Rows from block 3 of a small autoregressive pixel model, named by matrix and row number. Rows with one number belong to one neuron. Each number is 500 + 25 x the weight over its row's rms, rounded and kept within 0 to 999. All counts start at 0. Numbers have three digits each.
After each neuron's rows are labels from the 100 images, of 14848, where the neuron reaches its highest value: "responds to" is what is common among them. Only what is clearly more common there than usual is listed. The data: reaction-diffusion patterns (Gray-Scott).
# fc1: MLP up (model.blocks.3.mlp.fc1.weight, 768x128), inputs 0-127
# fc2: MLP down (model.blocks.3.mlp.fc2.weight, 128x768, transposed), outputs 0-127

fc1.49:460506505512483485494468486533435471519506472523565496507490502530493530517478492503536534546528486489462453503509523492518495496477530516522488496535499503508509532462520531512530502464467472474487464532486507480500487468486503520489509491502542502524516517516477504437473497520540488486496486528464479485463498494502450495484499482494495447479520496512524479487474503492518580545525
fc2.49:517486538508493515508494485501530477520485504527499496475544534486490532507477507494501515515520521487477466517478500459494480458505479489481539521525499458495480506471499548526452493523451547502469522521473488499514464467499490483513490463521491522507502510503469482469502498548526534530442492527515520578494508483493512533496505482534450503544476485478530540479458521480478552500494
responds to: grey

fc1.321:505522549478470524496533499500495519513490522535480450521479550460501514484464515551516489501479513489507493531509489492518458502487518456486495507502499463520506491536536482501490513512508509478483482540540469515518459521534498476525535478521489519501485495549519511476504491480505491509526445511449502502481496475514524563478516533540526532527484481468468473514460502540472514469550
fc2.321:521507468502504513493473501503443486488525466492450520484507482506525513510517497505480519524506543479466507461503470526505485514477537509495490484494495466512526493482525458453507487498477518494520450458573518441515515510524504499510482533525542498458512488507484516501503525520525520516433533482526500519497495500487462505468503538468494511469467488430451504518540503510516481479498
responds to: vivid

fc1.43:519474555523486489532496497468502490493557503493541475511456543523543499524501458494506510510580461489484523486522493485463493479490496509493518481457528479519500495522520513499502539497489527531516516490475552508500516476499513470498511486460533468494503509503500511543516481555493482516463564491495479517492493492510456472490488493472492473487464514566518485524520505503525518476464
fc2.43:482496515519502509508538497534553524483508497475464492538541537513473449508511549516482520494481508538492558501518521494488480466517523489526485470502477547515519459518491480488481472461499480526516526485499517482517493506479540508512541479512538503476502504475541512520480485466505481490511498463459456524480490504528509555475507523543443510507483518536496487550490493476493527520546
responds to: cool

fc1.149:472508538528491508514501517522517472514486488502529488519512533502513491474527489495485501475496545516508487492523470495478503504478461518527489479502499552507473516525498491526489495497493454506483532471510519454501544486519519539496526424463518510502472548461506450519527537501504465476467512497493494450535489479480504465477487491482444528530543473473537529525476452483514514505543
fc2.149:496495477496508477507539539528498488518484492507533524516470502486484505464465512500477500472517497508475482505479525505480498476494494494500471520511526441511518509449510480539511479449480482491480539472499495486496519492540541541500481497472483490523545512480506541463456468549482493530562473519490532475483500525533482526509540478590522480501520481502503510461492515465525524493497
responds to: vivid; feed 0.039 kill 0.058

fc1.432:491474549490475493566509508513522508489522463503465498496519522534480485524522501537534463515499524512531538477525482505514510483479482482496478437473509508491466478492516532482495504467474504485492457512472540502494508486540538529530541520485493474495499524488530495502490505489493460489478480503573487495527514492432452506496501504436508520496492529500564529527484512498508502500522
fc2.432:496438479498473488499491506499550507511520478522508492554504504524496505505513537532474564465504577532535497501495545511536498462531474537498502465487516451516491496471518480534535532467492541490520545525475500466479503481488463500521495515506521479476505526510484505483502484524530493502438503483480479530473518525543493492525495502497509524471525495526473498466524492523509523515476
responds to: stretched; vivid

fc1.721:497521566483493518538495483511513513528497494480485489518523509501517487521504516521514486537527528465507510504518483514546498473484481454460489465476509452524463529510522476488495489516473504474486509447501575496474521475498491519525524523471543477499521500539545503501552485507455480540477479520506479490463489445477432485510496493494512502504516495512481478527537457514514501492476
fc2.721:525485470518501481463499517494524507471518515575510494467469520505503531484524503505520487473547499498510479467473522525513521485498499502478510469472485539501483525523472504504531476504536466493480500502442455498520496536501437509475445472503482542561494476491471499485518415486511477511516466530470530498496496484501507486524519486517526479489505506556510501489525512495519473476489
responds to: vivid; stretched

fc1.619:552537495484484539522529489476465499507469512508489500506516523471517499530526501545521456494525520476455503484474521524469469532486532517530498494537495453518530493514500496545524526505521490443474456514545488485540526497475494517506471532468522504541536475509495525520527499504542497507504519498494529510503456491477493567478525512516504448491501502492515500475472471503506463473538
fc2.619:521460462526469515491491491509538517510479524529545512470457500535530511487457526486492529488499454504509496495501524507510545525510464452482499531488508588461480491490500541483495496493527452482503506498498450487499481480506525527506541498508505520501495508500488471526520486430481501471487506526496512479530508476530460497458460466505539503513478504520495468508531486461519500529502
responds to: vivid

fc1.621:508522501498515492523503465458503488522488503536515495540458510454507499521456482475530502496476500536508466508491478508440471454495482469473490518493542493489468497510537497491530560479470477496520514525543504514493520531466478529553546452475514491513458540519488500485472472550502481513458476507545531480493555478472485491507512489491526502500520505500465498505481522525532499505497
fc2.621:511517531506516507501495477473505495483499514524471519520509525473498515531515569447519538503510482511488465526494511535501495476453504523464498492566496486497463452539520520521484460496496485503491497510508475491502460453477522530466513501486490515491465477512498485474531494520487504548522537478449522554456503493495531464511508523477486494523483505501568480464499503491518498495445
responds to: cool

fc1.8:500517475514461510488545496509486493485485463482460520539520535513542515497491458490513511511473461525476506528530496504461453493485531490460484546501506482551523521508487467534503466471468455512510487494484521522502466526490539503507511500480509464514517532484520514524494495554474516494502485511486464468527462512484496485499494543512540479471496454533463473530466508476519460483550
fc2.8:492474463481509501490484515487463505475524476511504479508482480495480465496501523510485477501510482484555494489478545528551535474510464510488452462468511532485506506493478493473511530529562544482498553550467480496529489559481479529451488481505508494451501511527526456478496517508506487514495528524514520533498527503535492498522515497520512493461560505511501487500535496554507507471513
responds to: stretched

fc1.139:504536474526497514492503515530499437471516492505498489499471545485506541516473516509504484517484551475470473476507505505527492508475474525482527475510508510526510512535485474514486533511497493458496483527529470521572485521488509497463503487498519514470509502535483502463495462525511483537505495492465507528500446495467519547527503454549488480465516490463533505517473447502499466479560
fc2.139:494468538564520489515480464534473490483532492520495505520485503515496541482475467525465516505456507520469483551491480486488468506506525513531508499485509501470487538472510520480523513484498498465509501477543508501545529506500443515472487470527429481523491531442510488456501508530493494458493506526532506501496478527493483462520511514484475519456499471514520495453503565505493497513501
responds to: stretched

fc1.767:454501493468521551514452485530444528553494485477493477465499504535526499518471504519540508526515448509470499481490503483493505524506496492472483478524554481523494545508523474474491481523466514494448512481541543497463494518512480487464524539535483501527513507548476506510555526506537466518506494523451471496478548473524503486517515500517506483502485507474501477506489513514527506506481
fc2.767:504470484505546543458489507523514473501495548466502468515484544506490521532476508502520498503513469512511509539471467506499474483527499494488521535559493511469479486487551498510514499524518570520462516515454469498503494457458470511573492513462512516475504501526458536476508512498492515495509503504509480471470521459495506512507529504480465504528531490502534465511534525472528480521480
responds to: vivid; feed 0.078 kill 0.061

fc1.638:499522515495516522504491459513513510505494478515498463484481514506504542461475506501533471505455550472528513519540499520522472518478523518477471489480488470488522523487532438480540466494506474503459432526518503469498479479478489497490508494532476485506474495527444495488522476502506512517480494548500500472522520453551456466477477532482491478505494502519461526548526483476539532493524
fc2.638:477504518441499506556499532503456482454485480466504490483525515502522513505516484504511497505496473533540495530513510446499525489491501494514487526466495511440513487525446506469529532537516517500503483527453529520524544522497497511513487529482529508496531521518496455547516463489475523538515470507459487491497519504508477504523500508434513496436514469524512476487504512524501549506517
responds to: embossed; vivid; stretched

fc1.421:460512468467487489500503471500509507529499529490502493507511511483507517436457552542521490473513454527520538494492550476505495490476471499513493482509517473485514503476534538474522451502476477462470498515520546500519541490493517499531531489509562476437506528463470515539489471486528438504491450487515486510483530477502516486483511483522467478503499525511518502523491484513500538514491
fc2.421:496482519460507526494510505495497478523561501516475472481497515533502482453510491464503531472517511500503544480523463494505495535508514490523485537450492527479486506490537490502526479478523509474526497523499497515507499526526459545485498455504500488500525550521448456526519467531500517483467535502535537496511498500503490450515520503511469545429496487497487513441514467489528472516460
responds to: stretched; pastel

fc1.255:477484481548541535513519492497521510527484524527551471504529487461466488480525533515506486477481477492475485479480515490450520529487480473497516443495520518507494517476519529478524506539510463471484528503507482505495548516468540534496490512477532499505482481551501521531472494498516477495508534450518511520496480486514501457508508476499444493492471569520539469510454487515513542483512
fc2.255:520532494511505507482479510520505496514479494496484486467526464489483510491493457494478481535500530509429475490530478481486480501524482525536502462549492458471457510546499472532497495518460472514519485533531497467473502522537505475476477489500541498550480510468508483514508511416519497502497468496527467494529507534500467532471501508489459482519503480456473561477498509498526494503499
responds to: embossed; pastel

fc1.250:503505494464529513541495485498492501518518546484521474494496533431509507539495484483499533471512466523510447494535486588533518495492506528504517464529493487503460502517517503505491503495452522495504544515507483508535470494523485523537496494456487511528513527534506458545530513509532489486493522503502534499503525480549513526525495474508459536508484452492505517493452518529530501529498
fc2.250:511458527490497468535496499570541504497506494507508530526491523521516451499470540503427503479515508467557441499495480546527508513460520493529507485532518490483497487476487485485489494514514476540536499547519530494463514540495455500487498524499457466478486487487485530492501557510519527522468489519444490524490503499528480485473527494519490489489469505477494507489481536486510487505505
responds to: cool

fc1.80:480509493480467517532495484482470498535494488500560459507523530466504514502521524519469472539518493460520511510562530486485489455480510470475479506477512491525493561493463485473477496486474500534467497471492512474564518518499515501527532502500530512501512497465555491571524512499529478480515538502486490501510462506556489509487513502525508506530518491526510530509461514519536506476526
fc2.80:509534518495483509478508534492491465458539538509479481497496517491500512526495461477512504529498477514509503466490471585509471521504493473513519506520495498446503521497520485497465522479483481499518442520485461488506500495538533493461482485541488501491513528490536509475445483454471532474496514476489544484500517510478478487498493528475542493551515471508492514552538507457531484454505
responds to: embossed

fc1.559:502497494504534540524513470528486532444501481548534514497531497541494502471519508478519468518504497530508530505497494506563463542466499427515477497492482480502526514459485480516503506511495464503453481508490492462494518528494493505491491488507481454520514491507539510502521483497514472507463502520517501523489501536521449505535486465468488479567527530522478547533548466496490506500479
fc2.559:500501499500492486543532510528493523529497502428511480501509487492535509494537494475496504563487506461508476527475461483483490491483526554494486538491519534474521490494516442471517514508456476546501486504537536458494520527490457509479491518524506506527526516469488508510522527472480488545491519511531495465517508474500474482512457528500480506477488498439468508465493532565506495490508
responds to: embossed; vivid

fc1.292:485515506494504509530523451509530478495491498543521530481514522516521511497519503532495543448509507462535531512489465494486526528466495509506524559511510506483475482507518522529516483469476493485472489506504527515537480536464507515483507502485495551450532519480567480448528517497493519448467485485462498501464543499506469477489539522464480496502502488521449473515537512480519483469508
fc2.292:513441477494464483487483505521553526533488488495445444483480507476476513522487483467517491523527522506545508462509506495515500517515493466471465497544537511493499467506460495477481509467477482502511441542474509453484517458486530490483471531507534532485489483492539492553444494497520500537483513500499510491487454499512497531512479509532501475529484508469497515534503489526498481486546
responds to: embossed; feed 0.058 kill 0.065

fc1.438:448478506473480523550500502521523501496503488506486484493504493487527498452496454513508479523506513471522505518466501536535500506478479459512546525494473492533483503556484500498536530488502496485495530465527541528475495522540501476486457534485499513492468553512518482500471483512516485485494463553501549486503499491559488475464532477506528457511531520458506486552468485486529521484481
fc2.438:487486479480460500491498485549519494474459550551545521512499493455502496495555527496518506518474525520500507500465510500487521475485485497508521522451509506511523499486479506546507460496528531504468490498511542480500543496531501449487476524447495473519474478489526535499477466510461538523501492566509492503493509453543447518502482517496460512461511491500490494516502492488458461492498
responds to: vivid; cool

fc1.398:516519510505498516495504511476505499500491479499577493494549493524484492488529540557434486500503509447529503506520453507486474471501486499514512493474490504547477547519527507452519439522471493512491469539506498508478478487488526534543498484510513455480515532481503461496562472516522502462459511518536487524523515504510501479497507499510481508475477501440488480487484491519523486510472
fc2.398:461460533488479501514506488484534504474544534499529505481494470522469483497517509531499540501501546465509510469564501510507507489505519471503499501492461516480459511472464520475511422421515527500535455495522507514524505473486500538515485534496527498503486519515518486567478480520485516475488513535512510510503509503533530515516473501464493520440529503515497508512526486520530506506478
responds to: stretched; warm

fc1.580:535509505531492523533523493471521510523510485475498532497489510489509510523509470525510517542539462502453480515522498493471483476513486495485505475519534491554496509514496479541530508526506544468506463521506477531475488506431506493469508511463491414509510545502525517456511482455476504499475525486498529483473501493524486501511543528480478485522506483516455474520489497488479426504483
fc2.580:507496486495500483489527520511527484497531511485511488500418516472472485486479527510502510500486498517496530513489478510497469468525502533469509497506494505510542493493478483471488503509487504503508487497496470525523448531527485508460470569527497503495514444544494556543453468468500541547542528499525514507477491484514565537514510471471498488487516547475515500492473518513487498452535
responds to: cool

fc1.384:529535495517529545527460532484520511506480519462461457471539527487575512499487539525520495503488492529477536507529468469484464496475492501497482477535514490501495504503497474526490508505509531499471444515505471519495468529464481489520530537470503492481468491504497517478508500529509503509480471496492496488506450462507500519485485489551493525492513508462437513509466492534506466501571
fc2.384:457493516509494497509549475523478485568498507493497510448504487497498511485505481472526544476528476497528480506439486487507487504476538460484530502491521565528513497494491495476533500530542518493475520520460474492488485467508498460520506499462514465483494474487520452517458472511544534497532518488526528506498485487549519534486521510507487512534493467556453503508490506486465525486500
responds to: vivid